From a checkpoint of a small class-conditioned image diffusion model: 24500 steps.
Rows from block 4, named by matrix and row number. Rows with one number belong to one attention dimension. Each number is 500 + 25 x the weight over its row's rms, rounded and kept within 0 to 999. All counts start at 0. Numbers have three digits each. After the name is the row's rms in percent of the matrix's.
# v: attention value (model.blocks.4.attn.v.weight, 256x256), inputs 172-255
# proj: attention output (model.blocks.4.attn.proj.weight, 256x256, transposed), outputs 172-255
v.149 102:512473496519491506525510501482503535509531478558457529515533479507557526460500502475496551502478527503489481465550466471480473474519520493483543511449545467500489468468496517521475536527500459525511482486494496506466525520505489510480496507453496497570
proj.149 112:493553510516576496486519538507509509504478514428535476529468516468481464474494529511530472481489543447499461508501499501520532488493461504518500514498501514522492492492499530502508485490501475542507508558505512482486478495511498494558548506527489500432
v.150 103:457464509490484485488489506513524539506517515545541478477525501512509509495504507517537493526483532496496497473517504528486484503488493492529538485482489436506518485461527501468489520516470465521460514436490510466458490485514526479522527516455517507468
proj.150 116:496531504514599486480544528507509503559473523451548516527472517460491485455490496510506500477484567449512499498505474504501562487485491498481498500515498493498494502510435511503468480489476467529499518574518518532503474489528480474513525523507487517480
v.151 097:496536494489509529509505500552521455511489469461469504514478508489452503511483511495501511476496509481487492482512489500509476550518526496516485475554495510490505483551570514461489541527477507486443485464462480506503480499512467493505515483545484463480
proj.151 106:476457443511571506518554473486482466558522508522540515538493503485497512533553528501496539489520505418492520507502501476482548510499543540531528548498529480506486481544511475463490517530489501502491479550513510481509496490515456524553508436501487514485
v.152 078:479469511464476497515516536490524502498529541515508501517511473510501488498504519542468533535527535573512531476477519475445465480528464485493508504519485459457457519470526514453473507520477467488480533473475484471506522523509474507516522488496507533529
proj.152 094:497502499535541507473521505535496495512463497470524540492455509482485523482498520498519483482500507501509502512490489527477553490479492491502508494537480464497507540510465523516449478477468486502516508554505520566542462499483467487511495496511504518466
v.153 093:527520523503495563460485505499505473438475471496453496538461553479497514506493500479499506512489512488479466457501466504508472537463489460522518483511517504500495504468466508529517481479504497529515463500501508468485493484503513489520516505569480485502
proj.153 102:500518474535393531545486487516479488509505475515474529441530501480512504500456528517521485516493523482503477477531470474490531461496506503519464511494501512505493498499400505480525476513485521471479475503492498504451488474472538493481492509485522498493
v.154 096:484520481500502471491535511434500507543475503518506478499484466498452513515494511457494505500492473554466495463482510444513522474484488518476507511506514507480514512451537474484498493469508495499500470504497495520488490452517499478447502522489475520532
proj.154 094:514503525491661465495477507531498495447507529486490494539509525561499494493536468466459458513503480538517467499472512518511480531492529492484523491495497531495495528498534504533473480519496449486525501506514501484546527527509485495477503507501505481530
v.155 102:498501552552511497543495485491499499535481517511481528490506487541485549492498458500515464519493494530506463496497534490486501505557486498483496505529527478479499519491515523526487503491501531510521528547539483509536517509495541488503508546479475506520
proj.155 113:505525523504516467533516484500485492486505486486477499524545471478514467509485422514481516559481483535501408493498510466514487518503473499487510461505526472498490549484543531522523541482487488541513498496534527482496480478486535488500498574475479466505
v.156 094:461478530455499515502496476506502515455452503525536481533473531479468485569478518511532532527538494508511528527474501471476499508516505471518507451507509451507504483493478497516513484498523541549517511457520480512523522510528504459537507500470502478499
proj.156 106:529538466501466444508476500485478499490490501550483495485503519538502503546473539518437454515508492521480576493519524495509494529500496482452493522480488521491534491494502493485530528508448468491514472534492488470504510498461527518498536478496495435509
v.157 083:508529509475492479491498491522543443515557527446500553546490479484521482504527511487556488475489485446503481540455544526455488510543491466539435507526471507456490491499559513508521487487506512512515505502507496555494477487509491497475505467471506496466
proj.157 102:502509471521506537448519530485508489590444552464509474546476507555490532484532543512480485502485543456502502530488505531538558499501521526475502492503516505498525511488435480517487460527495492492489512531473525506526521532486457469516491465511500485540
v.158 077:473442507470485500536512550516503507511529471511468501498498440541489567524459494500535520482532502538546519485495514532458510505530504513480527531484482484496528529503509496499481512503484467514478482468469527464516534477509486494527504506494520509490
proj.158 097:506496487510471454494502515500489505547455510525518519456501526452506486512485487491476497469492513502495608475523492515485472500507461505458502486498475512492526519499501510452501528522458480487522495522517491482526480453487516505471510466510516468495
v.159 094:494473471524485486494468501505514515505501497470491496473527470494477496502498515465512500541500520537476561498436499474507510445492454503505465495494466461514521498478552483466503526455500473510489511446499492481501494487496486465506508519485516472496
proj.159 101:494467488497567473507506485502500491521489504529510495502437538510475571512499523465504490514503493513489607509489517512494475516504515493494503498492497476498512520501514530481491525529505489481532498536489517510525513525462470535467513458520454499451
v.160 099:513472487496491449504503523534504518488523444457430531524492529484489493529502525512530425519541516523506500482486487534485508547531472513505518485481480446530517477528516458536519472492477514527498504473482513523512511506514479535521518480491491491532
proj.160 092:518536499486414509536532518460498469469508473495547522461477516490541503507492494498437511456501517535499453497490493485490508488527484521484502491493501486501480477509478501507519532562481545484507489523521483516509508483503480505473498499503478502464
v.161 076:506510508556516486512522500461548497505514497494489471504545515507487483489505477518476497518526492525539469499521484479509525466510515548486477477527537489504499483517473490469523474566497493467496465491474505513502524541525501466483509503482498496503
proj.161 103:500531504507452491501463530486521486486487504475476511512467504501533485465498542499517484503512533520508470475501513538508520546489520494447484536507478485523517501502511502511493441444502469511504509491540495467466558520489534502547545491436502478511
v.162 093:503496494517504507485477453483487509482448469517532464502501498513485498477531516486552508515479466489484474536507458488493505528507449531527458517526491497518476470460470489542479474475478522527533561506537492480510531497477544500485474506492491524475
proj.162 109:505513497488525526502509498520494497471516493489520522516477512467530465507506559476493491464508497485507451504474510526488492518482463496429502524513494480506515477507524515490459464578505569491504480478508505507503502461509506513559538482460506480520
v.163 096:521535477523498514511501497493505509543473499500474411496493516524451535474532490477509456490487511542481502531500487515557494531520508462477498499553431495503550486507531518515438512508521528538548499467487474472477491498523520494521501476506496501478
proj.163 099:485491498512484467521481514537513503497496503524475535571508480398531523498462488469517530503531514522515527481503529513476482499455486512457482503490488472513501471499509573545458488454527550509519467534480495487483489497479499518510552500464473499475
v.164 088:428505507484494519440503500545503500508543479535543487480459528476531454545511491483556528527510518464526528489493494483507490501474477484519491490498526494532494490503500498477532529489539539531481482506507492504444481473470535511512493494517501493483
proj.164 101:535513493525543487507497489523473494505515495526505481524555487491463458516506442479488503504459448484495490495508499470528472497528485498502480497523518450496487481499544477489482532570515522481489471515502465474498469504505508505519471520532486470552
v.165 090:520545519475507500462519500467456502470553526486522457521476532480510451522464479502514434498457507498474516507538502497521512542491512522499503503520522474466508499512455549535506500462532519492468478480479572480496524497493543577554498508495536502448
proj.165 102:506502502488461489520477525533485501474500542496542510495497532519487509542534438454440511497502488536471511493506519531491487517498532468472461518500469497513498506523542508457481518554497522476511517547520486501496486469458501496466512484527476480500
v.166 084:578537510497509485523499475492508479504446487502477514513488462518493490535458488515477475539501512461523540482465525559483505501497528517513531504483507521496509489454437484467484463474506483515502496501504542525498494500529474502477492456505509479502
proj.166 105:483485518478529474517471521568516509484517533500510509527451498528504515514553467506497466503491503471506559503497526510496485504495543481502491492511525526495522486511521516484500495528488469465519486492481503482474512476512485477465494448494519490534
v.167 094:480488485497519474473511492517518472522482477515487460488567507502487483490464507480527532471486534493494496512503479498518489490487519508486511526500542488534497515498534464434465492519481495476522466469480509489499496489521505482491470510481482547535
proj.167 102:501489474491385517476456506466519507541477506509474523540458495511527512490516499494496480506527495522498526513488517523478524502480493502495495480488506473505533532471416548479499507454499478514515517478502515479500512475513507497444554526498521538478
v.168 081:467475543492497504456506523482504524490544486499517517495465506523525537533486480514467496503490485509517504533546473522500513509529493442499515495465529512494525502507551480505517490471552465491449485520473542499515457525501497519497518480475516502517
proj.168 084:466504524498543519554491457499485485457515497480547456477520520497502528517466501484524508519493544484497511478516480465530526452515485508489505504463483550517490498488469501458518459523515465475491515486502531483475530479485508504431504463455463539491
v.169 088:516470476459505530500509489486508553489440541491494498498526479472499475545505517516475467500495512524515493447514518529512517481501521528495526483486517485533522509503520521509528501434520502494479497445479453536480481497527510498511495490440484503517
proj.169 097:490497505507467556468523483504497511500512510496492489439485486556469455496537504482499500492510481488468450524467509509512499471520494518517528470467533461500469539460514490493495506616485557511492508470488487520468488514503512503475487510510499505454
v.170 087:493497505544512488537474498486529502548488500499518569539483478493520482480504535552467500533501525533516535492462535519481499513524481460509513477475506483455518497468483526526536507536538479516486469538519508560479512463485509526529520481461499475521
proj.170 092:496518513472392462481522491478508533544478477523482458453486509562456504466493601512544489516486492523499563513527489525524470498526530503508491480499473487491512502494523504476524506461498453542498492443481462474474486493456550523517464510543513470471
v.171 068:522468544510491529464477497525494516464508523515458513524471533513481540523517493506499557477416495482511517456538513499530515523502491487489461481548485560549485488508484523560510508513481516517483491467507520498507512535491484495540529485492510484464
proj.171 081:503489494513453472503474499529485494464487498496490484569506503451476494526472475503517473501493453464494510499492512516485465513518534505507521478506533501478503481496524506524513478535469465486522471521502471487488477549488457513515451475501492452553
v.172 087:447499502485491492485504454528498490505493514513501510481497477461521478505463522499492514516497527487496480506485517537472499508492527480491498490505500453493523489482579499467444499531510474500452478454474455541504493496491488550479507497496529486525
proj.172 092:481471530508539494473578464449508496477560510499498472489499511560458486512522495484462528489493536525498489474512477467506497525516505519524520489503491448497493471511486500477495578490512523538495526519556498501498467503531515482471468526475502551455
v.173 084:467502501503513484457489510504495516546495536506485525499476516532550493496480492505482527499477497502472499508499541509437519524462493486487477489450511475475514574481512553489510506510490492473479514553488543504524485511483489460472508496517505505517
proj.173 087:493484487518507506505458453514493511550474493535447479507551461451484477487467512519574479563483506483496500519502490500488521454484473490519442487528506511498513555500481522485497471411526470510482496451453513481488516521476529510522506503499510507510
v.174 081:525445499487505496485486468501470497478499469461538534488499489520479507553517482489512444478545504462522515503483560506498519514484494538473497522491526518503495509520501534545473517486503515517480475498519530507486458496519479514527464520515492517469
proj.174 084:526494490463464525520539455499464505529520485460543495523499527506534533526512495512494495475501485465505520504480479514520490506511461498520481517534496539487457519500471491477470514582473521472479512539460485529519492480529475533524512456514514481529
v.175 086:455481544480512510499532508491470529520544498503542465489490545530505433440495498452512446461473487490433504534460528520532532543481460490492505523529495562526520469552511478473531491506478519497518476514512479489457518474524516515484518514523498485482
proj.175 096:516502495514542456505488528529490517504496538484546510544524513474528516536510470530476552499512487502493500482497545505468445539478518460477520513486493550516513457511525496500501499477475459488517484555549505486505479486508462511493482528507509459528
v.176 095:471489494485501491492530507496464538518476506462504477498455499492519472462509502492532478490459510530523542475509508493541498492478562452533554501491513530498511486515481475521518500540503476516503472490472538492481522516521486480498498531483538505485
proj.176 108:527517487520484511512509489435492524528488487460520456497510522546488501490497527486449523485486551545479532494523501517518509504515497488511517509513457541496497473510499479479529491422537475533501519469535485481495514487494495495496513560472511543500
v.177 086:493531474485494483495487541491478510469519492544523536507429476496508546493510517497460474498551493515539493530543535516500507496519505553513456498455490512508502508518491455531540497496507504521471506506509524507463490525495535465507477517535509525461
proj.177 097:489508475523494487502475498508493509455501512511499476491514471500546551486460535493535506493483502492506532507510550443499481467522502483510529497485522490488499500472496481537515482544481477504490477464483490479455511497482520506463509508498491517506
v.178 095:495505486511502458536467476501483489463525539492469451517510510513470498491468531515485497488496454531469491487439486517531481478461497500498505498530485496476501523481548487464475519527507488509521524468495520445494491456451481459496478461516476505486
proj.178 112:495489485503498489492493481480511465467503491470453513541469516500520519492484496482516490533502542542491554493510514503509548529536519483500450510537472517544528531498470509500513492475525485515508529513512481497485525490511534507468507487466500551524
v.179 088:507502512489490482484531451441451473469497523524469457498453526486514470525479500472490473532489509516513496456485494494580494497479540496495545477535504480488520513503525493492547494491548513508469473519465489528511496523526502498516522504527527515496
proj.179 106:477489505478464486501479529539482553505493520535478494477495511560470503524534482461491472495520464491490457462482503548481506513465530492498516458469468515500498517530473485494522484525497487495486523492530475518496497500518460488488511517515514467479
v.180 081:500464501480504508489488474514494537428551516518515459576517502474506476533482503462519532488481511495499519501452502510519510488522519488498480514483525505495491511507445451495533513488519500501475473523483509513548526506477478496491510470507513513519
proj.180 098:500515494512411541497463481481492500489477487518537467459500481523487517488488507505477485491490469502497468525494485450517521475483475472466476510522512427510518542478496483487524542522472517475481493490514488484484475508492501486479491503525483503500
v.181 081:462498497460505507543539484483516471471476468544490463453502546514520505516472500550528497513520502463500514498539482485488475486527564526511529503460524513493499486498514527469478514465483510492517466506463465511512506543493509465520508470492497510492
proj.181 092:480495531502521480527482517555486488494501556517457498480483495478474503514557436444478477516509440476540514489481492537462525527487529530486496473492500494493498489525495519492481528575503503493490521525501502503520492478517467510483538468477479479508
v.182 095:507505495483486502505523467479483448474509525512528461460499506500479473467490482480479498475467498491462472455494531523575504469500539508480525494499516509483497477484510521485498494541474510482477494423470473467510523457526469503509503494509526501481
proj.182 095:490477514546490488467545486485489519474527504482515476472519506574463454529528462499466534490504515515464436455536481505525516531509533499522525513513507492490491458543527473456521510443514504475508519537553486500498504499510469476508469529488511534515
v.183 085:495528508525502504509490504496530480499496484489481489506463499517516540491511463452479536487479513518526524506534427491473491504520500500505507497531496528521476499512493481500522517468502510494568476427513489451500511505501487567485527516507501497464
proj.183 084:513478519529502495497500454534465557535494551497469456529517481477457506484519478460517503494536453510513576524519513515499485495466485498479508498499482510490533510496528514509490471511518521544475513534469490508500479511509465500543512493478496506535
v.184 085:501519505487501507390490515532488555472471471464514527504547537533510499515502516500466529501472490480529505460554480505469513565506537473511508488508504460542496474525486498494494491486518532479513508509486501500534495497521514530511513468492513438461
proj.184 093:482495479504495467509480522502498480427478543466480478501452509425515493521480533460503481528496514498537550486490527500489472484517538493464502477484529486470548444469518554514502478524523510490499488482533491477501493490486507544474525476480469492495
v.185 091:478517509475490489472494487481495513518476487471451548476500533557490522478511499504455474502506520473479517518552518450492493530447479519482486510519511490495530472538486542539546519567475476463485523464515491510541531494507496501528498558476494459534
proj.185 098:469486498484555447502456528526495501494495502502441504532495487453497494507479517522560473538487477463511528500516496526501499531486533531507506486482517514488533482513508487513487471412498427479473472508484504478492501513495518520553512500507495462534
v.186 097:468511510459503523471490476479481497504426497494500471498503502484535434504511475531505544500517494500443536526458511449550524495502502521507463481496496521499494470499503494514528500453498522479510531557483464481479530548504492526511494517504515523499
proj.186 084:512548503490493539535482534533504503503516479491504503453498524521483486517540500449481465442487461495484489489484508542509485529522489492507494483481461491516458484507539436492495500620496548480522513449531476510490514483503477470556535500506520471481
v.187 088:513505499492496568484509531504524483456483481493546487541479482508527494513521493508530509526513512509495506525489495515511484496446495534471493533459476519458477514471504528513493510504515478490474513479482494452505526489495537524504527507519521486497
proj.187 100:481489513521501512508452515547486512449503442546485488464541472460436458484484503481517478513480472497511454495509470485515498526506508522501511481499475487504472509503511474533478489540504526474505494497504456491496500530495532525540493501508497460486
v.188 089:477530468528501545465519536501524520517474491517511509505520472501491479482501509493505508513495472509537503479485546511465506501501465518497510472485519507502509471515516488485488488478535471479562512512465487542508486475487493490478469470534510532476
proj.188 100:484479503538519535501519526520530505496517484500530522471528474456487453480513525491489509503487552479516450491492486465487476469489468470478510494522534446485461485497540521477493497511500508484504490449544520492491511496490506505566544507460489518440
v.189 088:510514463485499539469503474500510486478505484491517486500462496528487509442537487451502542456485495514528506404485473496457533472553535562498442463497471471456473504493482534529486498534482512558524508523502486447474525511480505538525489501502530494502
proj.189 092:487517477538591483514494499485492517448500530496504488539530489424517480479441532469529525520505496518508525485542529494495481527459461493439500527516478501477539455511508513508474484440505504478491482483506488471481517448488523507556532498480497516527
v.190 094:499440510492494474559486534502510523477517538526473523462496490500523505490467480538471481542515508501487514525460512478494521494474531499468556470491538478492531489489475538460436507471512512497494528510509462514497524510471477487486552480487508490501
proj.190 103:513533518502480503522501481460509479496475532482505492478490509514534505512521431475482514508505481503477530519491517494484527505537524514524498488497515461539487516479510514497502575537501517509504497515484512512521494521508477510436448469513488525507
v.191 076:502474477509505473478527520473491457542451470521522514500487512509485530465529515482477537546497481548444525454495490478514519492503450506496497513502500486486468470523503544481486513517452492463458482517502508498502468479502502491507508526538490497538
proj.191 091:485494486480487493493549494503533539537518473512490510560514523479509533515493543485504464507527551526512565496530483541490500498493513479532498487486474495490496470495499521494517475462543485547524505490471486491523493532479490476478510528473506533441
v.192 138:450537502479507508512511498513483530504518525473523515476488555509500487537519496502506510457478472487506501522457477526486527516508537436495564509507535509475502512472516476493503489542460509476501489479552502509474474527515483509515515499505477486494
proj.192 100:456468482484506489514489552465452491524493461500502525504497512522530495513453466477507503526514472513490498514497504540503467565495496522516531511507515490465499485493498463480465561534557530508497463509451538475515485493488484474484503493505514462474
v.193 121:441541491512514498455500560470502470510460507543551473501480498477507496511451498525527539530460511488483517462504552506510488486517508525541535461508481494470502494491503473515491495507517498473506490486491524490488521530467487515570494493494551502491
proj.193 097:482501508475499532491499487500493512506476487542516475491536521526507473513464517536518509534508457446502523516493508514488502451477506504521522464479521535479495466473491510536506506497497508455524471531432511486553539496479493491498548505465524494494
v.194 143:527497491509502501510510521543528507503501476529453478481524533481488474521470481496530469506554453516526519536518495512508493518527429522477508507527495523513510486452480488500490495492531526486537455529539572481511554496472499542507517504500465504485
proj.194 099:532493493477476514482462432490527506499525498501475527496462473454529518559534479528461477481497558436509492478506505495483511504498516492493553502484540502495481513531481533510519518489474540511538558481516513497487508487518497488495535462522484513473
v.195 130:542491484533494492531503520491465374543486510507454483481507502500468512488512505543533521501482478512481492510516494451524515448525509526516468535496507508486464505525544437478452510494514506541497505492505484487479562473479474471496499482516472507500
proj.195 110:519558538450505470488509486521493497523512493528441535535547482512534482533486460520459536506498500470496488501528506512473484494502520528510464480514477476503489511503433434488496455484487473479491512566463483534470465490450532506480493519493475504527
v.196 131:498491556524508526530497519473512471514512484518522465503482520493493496469490536556507481475492533493505507524500546490496489434504464472531512501460470512524531482512498477519472516535538494516469494504510488522463447455494501476509508478503494482486
proj.196 113:482462529460497561512453459502468486481484503540474473487514485479490466469516511518523488514510469535510528511499478500531497531499494481513520488496493485496539501491507519532517493502530531474507537523528485482575503514500499451532502480529509517490
v.197 121:500529501502514506528488506507524506463484419465556469490501511501481512512495496503522521470516507494476469482512480508503484502507459513499509527512505524499485508494456452490535504521515504515473453506536501446495567529473518530511507522532473512502
proj.197 111:515427460487489524444500550498530498449465546504555517492484502521513488518509529494474492490501507504507486496484503504516521501520484511549487522525532481518495507491533497506475543509450475512492500478503502536540477510492462526503500493468511512512
v.198 138:457509502512506497536480489503467480533562527522525513485493492490510527515492488505522493525484515514452510541462441514525484529503489455456554495479516491447443497468483494522499492496481530515541479499544520465486482517490544490524478528544492536483
proj.198 108:461450455525503534506468470485545499460537503525513494511460526547510515515480555508474467520499477446486496520509498501505520530492494495550490449494516540497506488487515503504514499476518562539500519534473535473549517488520422493470510522499511483541
v.199 137:509522500522502486491473495548486487449476502487474553480494454486489521530514495513519522495462484510447492480487476504507485521511536520530483496520542484467410534495484505500501501461464513471493463485489466486532479569520485536538477483513456495481
proj.199 110:509505519476458463468525537485471476494509495485549510480486499574532494480504544515483525443506518503492460478534508519475497549521523447470533514466459503487512545544514527504512493512480527510513513470506501492470491500508489495501494533470486499552
v.200 116:529564504499498488480526509503491523471493454508489540503457521533555502479508497463478465460473506485582485507446438509528509472539508502525495510512526455459477533472495505499463499492542484504523487503518508468498497468498513502520459506506516506503
proj.200 100:508473533517522531490492520459566502499480453490530498534511525490496444471489538476491502511497453523481496517515511478516502514502499492499481490521540465485486508516545505528455508523475500486492466526491488475465503488475480516503518523489488471480
v.201 121:456511468503494470538501499496487609496514490512519535519512551495515505481523486499527467523461500485496481519492510528475490507503490505454514493464473502508560486490490486516499499501515514515494514522523448551460545493501524494511512524506528482510
proj.201 107:493496417452520460503536545508554507470481463525474519500489466506527499493492484523478458513519533480522479520531533503487524528471506479542480497509505512500488488496473500450518543480483525490497485517478491484514480524508537519523470510515487527510
v.202 128:493512450518507502490516497503505551537500495494529542520469471527523525477540493513475495484496513489531493472539471471495476519514504501503479491525487485436477484465480536499464508540501480457555525503449449515500467507517496467518501488539505519528
proj.202 097:530483513499500498535509490469510483516516521498489511511505492514505483469510539530566515437510508495504447489475522494490490545461496473521522511492462493492512447513517520441484475489447468502509512455531460519495482505499494492499499495500481481484
v.203 141:467519514543501500459506513502544499535486472475468541519515474499475501488536508556494465473544504492498524487489519492492504547513510532504480519532554502528499484512503461530486501511501495498511529511510513494449460539498506521495495512545495478474
proj.203 118:504535487479517478557464520547535478524522498524492492498499479512507492506503470525465500529495492498511508468510517482512519482530504491512505478495480481521493514501482475478441511478486473481510543499498459515508488511470552506530506521497472488533
v.204 142:480506491523493479466501481515549499529513487503498562484481513499558548501519508487508470484461483531485523477495532490547480547520501514496462474509516528452456489466499461542465493461503469490531490499474464488502548521505478511489534469467520473504
proj.204 111:532528513486474500515487443499467501487534512530503531514500508517530426506457474560529526506507502465476510507505515524470477521459510478503512508509521508496451475514458529487540549486469494510490498486479463509502491484540486512504472564519499481480
v.205 133:512504514495499503511505529513474458503510484488541470535472507494513505481504495498563512507519465500480486465474526487511475472515490492495507527451560482509484488443485497513521505507532522511480505485538457501536502477489529450483486538514462509554
proj.205 113:509459458482504486483522576525545502476474460480466525515532486492489450508545493518456524460511515492505525508537496530466491481493510501492482532498536497501481480530531560487510486453464494504510590494468480505517450500432500514524525511488518480538
v.206 168:521525520453501506513502483480491444498539490492505490482465478470500496457506494536505460522465533478401517498503540478488514502513536539504459491507539503503467478517516514530499495482415506525461531486470457535497481561503501487510497504494488540483
proj.206 094:526533520538516501535489499541464485490527535491437507494553506568502520448526515519501492525500509490473513496512501509471548479453500531509495488501485488490515520485504514493544511463518446488493509503498488533488505497479524486484484506516465481513
v.207 150:506495471415508484518508467494457542482491487512463455520509505475529475517476511487500504510540521526519469463508512514481479488507535501506538472521513518486510500501512416483527500487493490502490535459507535457504499511515491537521508519528503526508
proj.207 112:504505485525487530490521502485519522478494513499488474546497542528442482536477493493480536523515485463476531508506490459493464492507493483460502458518508495500483513496456464532497478521498531532492500524425534501487515530504480538476520500533530514467
v.208 146:485521533550511476497509530463530591481557488495477555500473454510513513481496501478502462471506495503578496436496477497474494503511523512487483494521524522507505504477510435509492493496551471493459493518502447518527503487494507517491499535500483510492
proj.208 110:510505502479497447518479496531497489503510475491507505530545474482503470526549516496426542462518470505525524488536511503488507430516517475475509520478484539489451472533505519488512540472545459492491458468468494493489458512476518506497486464496455521497
v.209 133:451480483500496505548457509490477532491494498474444509525502521479505494525470486505487536482498508484501501526482491507520477505522496529495527466446494489488503510487504527499500500456544528501517416474514508581508475459479475497507513528508530538490
proj.209 107:542495460503500472477460509498517504513539476501444492525509516500483505530500505503506510481487515501496508501471503535484494446464490517506510498526487510524510537485514482506503457506472502507507513511517478515422476505527475523513506546517477503528
v.210 127:505555492529500496513493498492493485502471470547465507497504535500510531494502479459512484484510502500485487460494540512485499504472504478523503502505514457497446512561526519493486498470524478430513474482492497498510456568493488515496522496525477484502
proj.210 103:479497485508534487506487495498493476531508521555529542500462535480514482504492501508519499470504482492490501479522503463482468479538504506497476507507453474497504521493438469517514481488552474474492533501512471533483517485460535493520437508481477504478
v.211 113:536506481537502480522481480498506533512494458503480503527528502501529497527496503532467534448536513484507507483503523526466496523556468514535529475531491499471467499464528439475483499513508522463559464534499466514511481515488503517538507497519529526475
proj.211 098:516482520505512542507480457468487490543528521493457525563511486493527519527504506501545528478497487503507457505508526497496481558469512531517550491481501522511502497527506502465494531512558516525519471469530507494501444495441498481528504550531491504489
v.212 120:502506539490493524480481550493515488498469503509477501493502452474537474508507505542470484480536514478533503489471466536551498489551526446492498507499571525465498496450492523498511501508511515531486472492543539455490486487491486527501520493507481515482
proj.212 109:505510483531483457489483503499440518480471478520509527536517517537485484522497506451519554527501464486488530528501500546513524504503466491480498506480513539498486450488516508506467449497491500526475529486429502499503497486512482479451487462501486527481
v.213 147:501534494531498492526533513489521498511471519523495529511474502503465479511494502476481498492486516502487491450528539514437501503488504523490481502585518489558487507586506500511483498514427474521456455494511547519531484546481514486500501475491454487495
proj.213 110:517539529492512506475509516529545514531461518503529489482469499484485506542493504485502454454500465465515445495498486518522516558510521518467492479502429483503545482543517477489500468496457496487500506441510521492508515508475550503505465452498499565514
v.214 136:529500478473499499459500522500522454504510508469510525485511490518533502516497521467498480507486508481516470563483511511543495504521528504494496512513467481474458502485500473493544487495442493490515499488488508505499513493484498463489524519434530501479
proj.214 108:507515495485541479483483457495488512506501497536495511479475492470536546489477520499502459495493513534517456495478524564496488527477508504520480497508447484477488490490472462443518549538509490545490400482532469492486513464499500542504468545550510549475
v.215 116:506459546503502504486497493479534481472503455480512452522498538526550482518506486518513507477534518519526490501443539474512485485539435475493545514495486494471513543450533508499524520506501514546515494529477514464525532469509514520509510511456512502489
proj.215 090:510473476520508465490536531469495489501478575498541497510491482488513497464483480488468479456510558476483492490480505470500465474525485513506466500508450475538489529489468472470480493548510512488507408481491512519514517508499439489521501527495516524529
v.216 171:524476540529492485518470492492476476511467531488537526518527490528475486483511495569529499488476488512465526456493488476465494521498525474486471546508519507555475501550504478488476495539507520509458527499500481482537520500497508540496501521506481498490
proj.216 108:483469572490506502507492473480451498485482517472572506499481534502477488468525515493464533461517538555482538504499496487520499520526466529551463506499513478512528461490478489492488484499450486486495528493486495535520499526502498509483470476504497447459
v.217 119:497567472457501488505478454498502518500473456475493536498511559474516521501478489450549495508481487423510513490486472489476506513502509514511487464514526512488525477480533479528501515492462507470532494499482532467548506508509515492464505541479524508508
proj.217 088:517514515519526540496485414492478501501523491508488478522549510505514478487521502538517501495486533505484497508512520482490528495452503494498539495496532510489501534520474549495512448490471508503527478501492524483508520504487522472504549503481499499476
v.218 142:425388513482507494483480476513495499507493524459511480518536520517525538527516508499529493488528490528511506505500589526512529477517459470462539477522470498500524506505511520477508500518527501519561519482496495520516490493525501513481482494461524530517
proj.218 099:505483557516439503560530496506513505510525475473490470482470493528505520484454556463479543493495496550524491511495494459500473519489512511431534514501491513483493452534516500491455494517565497507510444510459522485498499500503437482499529488526497467455
v.219 143:476534492482502487500502524505489539526465509530463541494498503496496504459494491482458515502466496505488506494484431522502486464494560506529485499425535490475553500482515495519512505494478487499446465509508514497497476486504503505484491496477452485531
proj.219 117:511527490526503460412484564509511494523483465540469508509546496522496480522449498520536554500507511441508480500505486514484487514504506491449555535477456491487460500502503498505470475520493481487497558508474512490473484466545535455478543435486481478507
v.220 119:496483511441497521482492503495490516517521491492467457460487490503510480507481473490485505521539460481519511445507531549466483491522514490528529463497510491504501518525494570543533507491514505549495476516468559496472514494510484492518519498543528501512
proj.220 098:509481487476491489500499536477458511450502450509462488528520511532483472525540481483488547510507516514493524517501505482505566522487479517482524498491492482475517547492479526469533527502484535491503492513455484463513567514490488509552492445478513534476
v.221 138:460473503505490476500499514516483504499539533516528491518481478500511456532491500546515500496539486489466490499473549494459505470496524495536540477501537519509468522533478477506521514530523490496490534510518492551499523534484493526494496483480518510480
proj.221 103:467495436505523524494517548529506505501463515516539498488464474509525513495443512490491511516509504469520515488500505510505478510524491517488498512487506539544479430457523544497493440492589504498485480536486503487514526509536513468487490492508486510509
v.222 134:480498479529493507482518462488493570479482498475542497519467485499492509499506506491436550474511530507568509427512463454486522493539526473516487478556504501471496472500494533508495517499549487519497496490545474475493482511493505529521527507505483480485
proj.222 104:479471436518483487538474486550413502457471532502521517521544512487491519476563487466503537481511476471493498506480508491524520518530478433476480483530497505528494509469458539473485458457510476527496490487476496530512490532506529495526522458490501536533
v.223 114:480511473490502510508503460526492472480551548451494544495514503480497510498521520538547506512485507511485521512476468508473468532517563460513507471499453555447500487507519452519491525523472499479497504460493477504490553536519499524504485463490488497509
proj.223 104:486485466513499541458524457493489468501522530530505499478473509515536481489485493531493473520503485536474508510472489472512531503495488488533497506509533541516519494467497501540522468470526508533497546532500495514515491496532511470462518484545538491481
v.224 094:455512540528492487490541513491474529506536487529506458515489505496522484456491496522517516506516484524523462455519516475482500483504495482500490502498544497494487481448530535490492497510535513453445436512461540512501494472486512489471477513551517519535
proj.224 102:494543537472499503543539499501493504468445479544514518497512571449510512492500507504531500466489485493500456483455484478484526518533520488498495484497480455467472497546467519480498467524524493492459513520480539510510491478489515549524506501522480479471
v.225 126:507498534465511495487507480468495498501512472510503538499493491493528495472510503515518484491515529462510434507528536498502502493506494474472501443492494484525502474499497550540485492458501504526469550498483494524488486552489506488516515489467536493482
proj.225 097:565484539485462504488490503492493484487550517569523492505511515525508524508495514492505516492497485502500521507501508471493492506527491494549520457501512472491499511503499496484543500550535500470489504484515541513488470509455502516513506538474506499518